python train.py --num_classes=[12, 12, 6] --activation="quick_gelu" --inner_norm=false --drop_path=0.15 --layers=16 --optimizer="adamw" --lr=0.0013 --steps=8600 --lr_schedule="cosine" --warmup_steps=170 --weight_decay=0.0
Rows from block 8 of a small image classifier, named by matrix and row number. Rows with one number belong to one neuron. Each number is 128 + 32 x the weight over its row's rms, rounded and kept within 0 to 255. All counts start at 0. Numbers have three digits each. After the name is the row's rms in percent of the matrix's.
Before each neuron's rows are labels from the 100 images, of 14976, where the neuron reaches its highest value: "responds to" is what is common among them; "place" is the part of the image that holds the peak. Only what is clearly more common there than usual is listed. The data: drawn small creatures on textured ground. In brackets: how many of the 100, against the usual share in percent.
# fc1: MLP up (model.blocks.8.mlp.fc1.weight, 640x160), inputs 0-53
# fc2: MLP down (model.blocks.8.mlp.fc2.weight, 160x640, transposed), outputs 0-53

responds to: scaly (88 vs 16.8); pink (84 vs 8.4); small (57 vs 26)
place: centre (47 vs 14.1)
fc1.240 092:131070108189115172175113055183131108137123135164090129164154155124174109155088125174155177120052099113157092105117133171120105117093127133085168112116191151145123
fc2.240 102:107170154156142115186172131094110091158087161157127125157135084123146099113157155112119116125150069124110113076117171133169034134088202087141083116143100097123136

responds to: yellow (37 vs 8.4); starfish (35 vs 8.3); snail (34 vs 8)
place: centre (60 vs 14.1)
fc1.194 099:122172088139134144067128148135193092163119123176105114126084129173078107127129102159130177137182113098187120104156067156132162126155152137062154104155162118077067
fc2.194 124:160080183160192132162187164143118135105080175096129163149133089116141113163151093116143086084119139163088123177081122057130078127128153096153097063113180141139103

responds to: scaly (83 vs 16.8); jellyfish (68 vs 8.6); colour: orange (27 vs 8.4)
place: centre (63 vs 14.1)
fc1.563 101:108076103106177092142140030170154143123103128122122129129167159104169128159089180068147163151069134125154128143144118179094106107138120084042094115103172172078108
fc2.563 104:128118112094163159111185136112160109170099117154109097179151094143140121114103084116202127061132151106123127119100111067155158151156094174168163096081116121142155

responds to: yellow (71 vs 8.4); plain (69 vs 16.5); turtle (48 vs 8.5)
place: centre (35 vs 14.1)
fc1.388 112:149047151125092135102132149197099149129090069152138129124139159141090159169130087161082086129092165106087180159111171127123199115128085177089148147114198119094116
fc2.388 110:108159138129107105176109123152146140077151121103103157160111123129131123140187131125125094150138116103077064173120148092100062080172136061090098140131154069102138

responds to: caterpillar (85 vs 8.4); large (56 vs 25.7)
place: centre (39 vs 14.1)
fc1.7 102:112105109166046169179156131180077136137154132132107123077083065196160159140158104157159085163126082148142141129171142219126108103108133108049125105156146085114156
fc2.7 077:125133093139183086108150134033115126121095123128163158136121106151123140150104112137144182167128105112149105171103135118107160118194174120112114161142094123125110

responds to: caterpillar (65 vs 8.4); small (52 vs 26); coat: scaly (38 vs 16.8); blue (30 vs 8.6)
place: bottom centre (28 vs 11.7)
fc1.201 092:120121147167130108126119075151105098165129159107077150168068109132084112113160169171187164204076112101155084146092132148130148072100124136067121097182167119129152
fc2.201 041:133105121181124125118158096130106172123121114112139137145043135149137108154162154131145098116131146081087132124109141102172164109171131135169155114156121069152156

responds to: plain (86 vs 16.5); beetle (42 vs 8.6)
place: centre (45 vs 14.1)
fc1.0 110:166095117127103166070143116154118095172065116062130119194119148184046119153207089170120112065157149127128156078157147130160157125134157169094183160113148134172117
fc2.0 136:073133110149067118124152118044114124149151114125094094109083139148162115106134098146146110171154124177207139121163156191114123143135148205072101090161121125087118

responds to: caterpillar (100 vs 8.4); marbled (45 vs 16.7)
place: centre (38 vs 14.1)
fc1.132 115:149142142167129190142206095105164135117141104110074106145098127165161098164148130133163115120114084138186173118100168135133103111124184139109142099119166064121124
fc2.132 177:155123101158114130101129069131125103141144141114115136119162147076027177163086127126109178129133154130103130162142117100105134197145023135137145121103131127184165

responds to: scaly (59 vs 16.8); black (57 vs 8.4); snake (52 vs 8.1)
place: centre (53 vs 14.1)
fc1.33 101:126096084140110132125170124131141114125149132156083102134200135174159130104146095183090167126120111116228138128152110177125136175148105110101131091080194120079086
fc2.33 111:131140227134136157162147161097134093126126128107157172130124131097105167132158149156145125094113146023066120159103165051132106089092144093126095165116162106136138

responds to: plain (67 vs 16.5); brown (57 vs 8.4); fish (45 vs 8.4)
place: centre (55 vs 14.1)
fc1.138 099:151152137160160182069138148242092145137133141152130106161088137096107143126165127137143151088107182065130106101124143164099099077117127135117123078085150143138138
fc2.138 059:133171125158095107130130147081104155125186120137129127070114164145156117121107128161075091149148038176126135198087121123102127118129144108127103079142120141079068

responds to: yellow (86 vs 8.4); scaly (73 vs 16.8)
place: centre (59 vs 14.1)
fc1.380 102:159079096114155137145154150118116149170100116170138145098140127143087156131103146194103112105078161112102076119102124168118114120106120152111118145123148169063116
fc2.380 118:104184133083080077162091135141182154117139117121170137099132162131120157134096141126086100105139102132101113157157125127155071164147094102129083121122140121125117

responds to: scaly (85 vs 16.8); white (69 vs 8.6)
place: centre (72 vs 14.1)
fc1.424 105:169119095112110072170109104133091101153140088197118158120127138139120136154124109160129122196104146172181168167152125152121144144090122138055087133099181096138117
fc2.424 135:146157146105157137144080192156127155088122146073176161102096091119156132122140167139128132131142123061073136139090182086117130086128186082157111180108099103133139

responds to: yellow (56 vs 8.4); spotted (49 vs 16.7); snail (48 vs 8)
place: centre (44 vs 14.1)
fc1.227 107:160165050152147135092133102101140105156143132143126084132120127155081152134102122168105142141103089102172119103122129184133167100169150128120137100126141137098083
fc2.227 159:137092122116198114169098127141141130063187125150151175074126115173196161165122083117102075136155101159082138175125055139087084165119105065086074118122156169140115

responds to: yellow (80 vs 8.4); small (61 vs 26); scaly (53 vs 16.8)
place: centre (68 vs 14.1)
fc1.352 101:135105098126089142106143028158144165139166088118113094139157113143106111154094157090114091132119134118122111164175107152075115122146125137075095177131153140071132
fc2.352 125:091097115112145154143171150102128124181066105085183098146124098149080137096131095172180155070086143124092148097130131098145152131127132167170137121101100081164136

responds to: caterpillar (86 vs 8.4); marbled (79 vs 16.7)
place: centre (55 vs 14.1)
fc1.81 086:074102124150071181133194115088201111156118138124128149082124129166119076136139148162179149126125102088179171144128127183092144073139136174123077137133153100077148
fc2.81 051:151112130134112104068193111117068146157121104081102133124099127128073127156145152123191148114112139141142151146089156080137139149138082181121113107104100122116154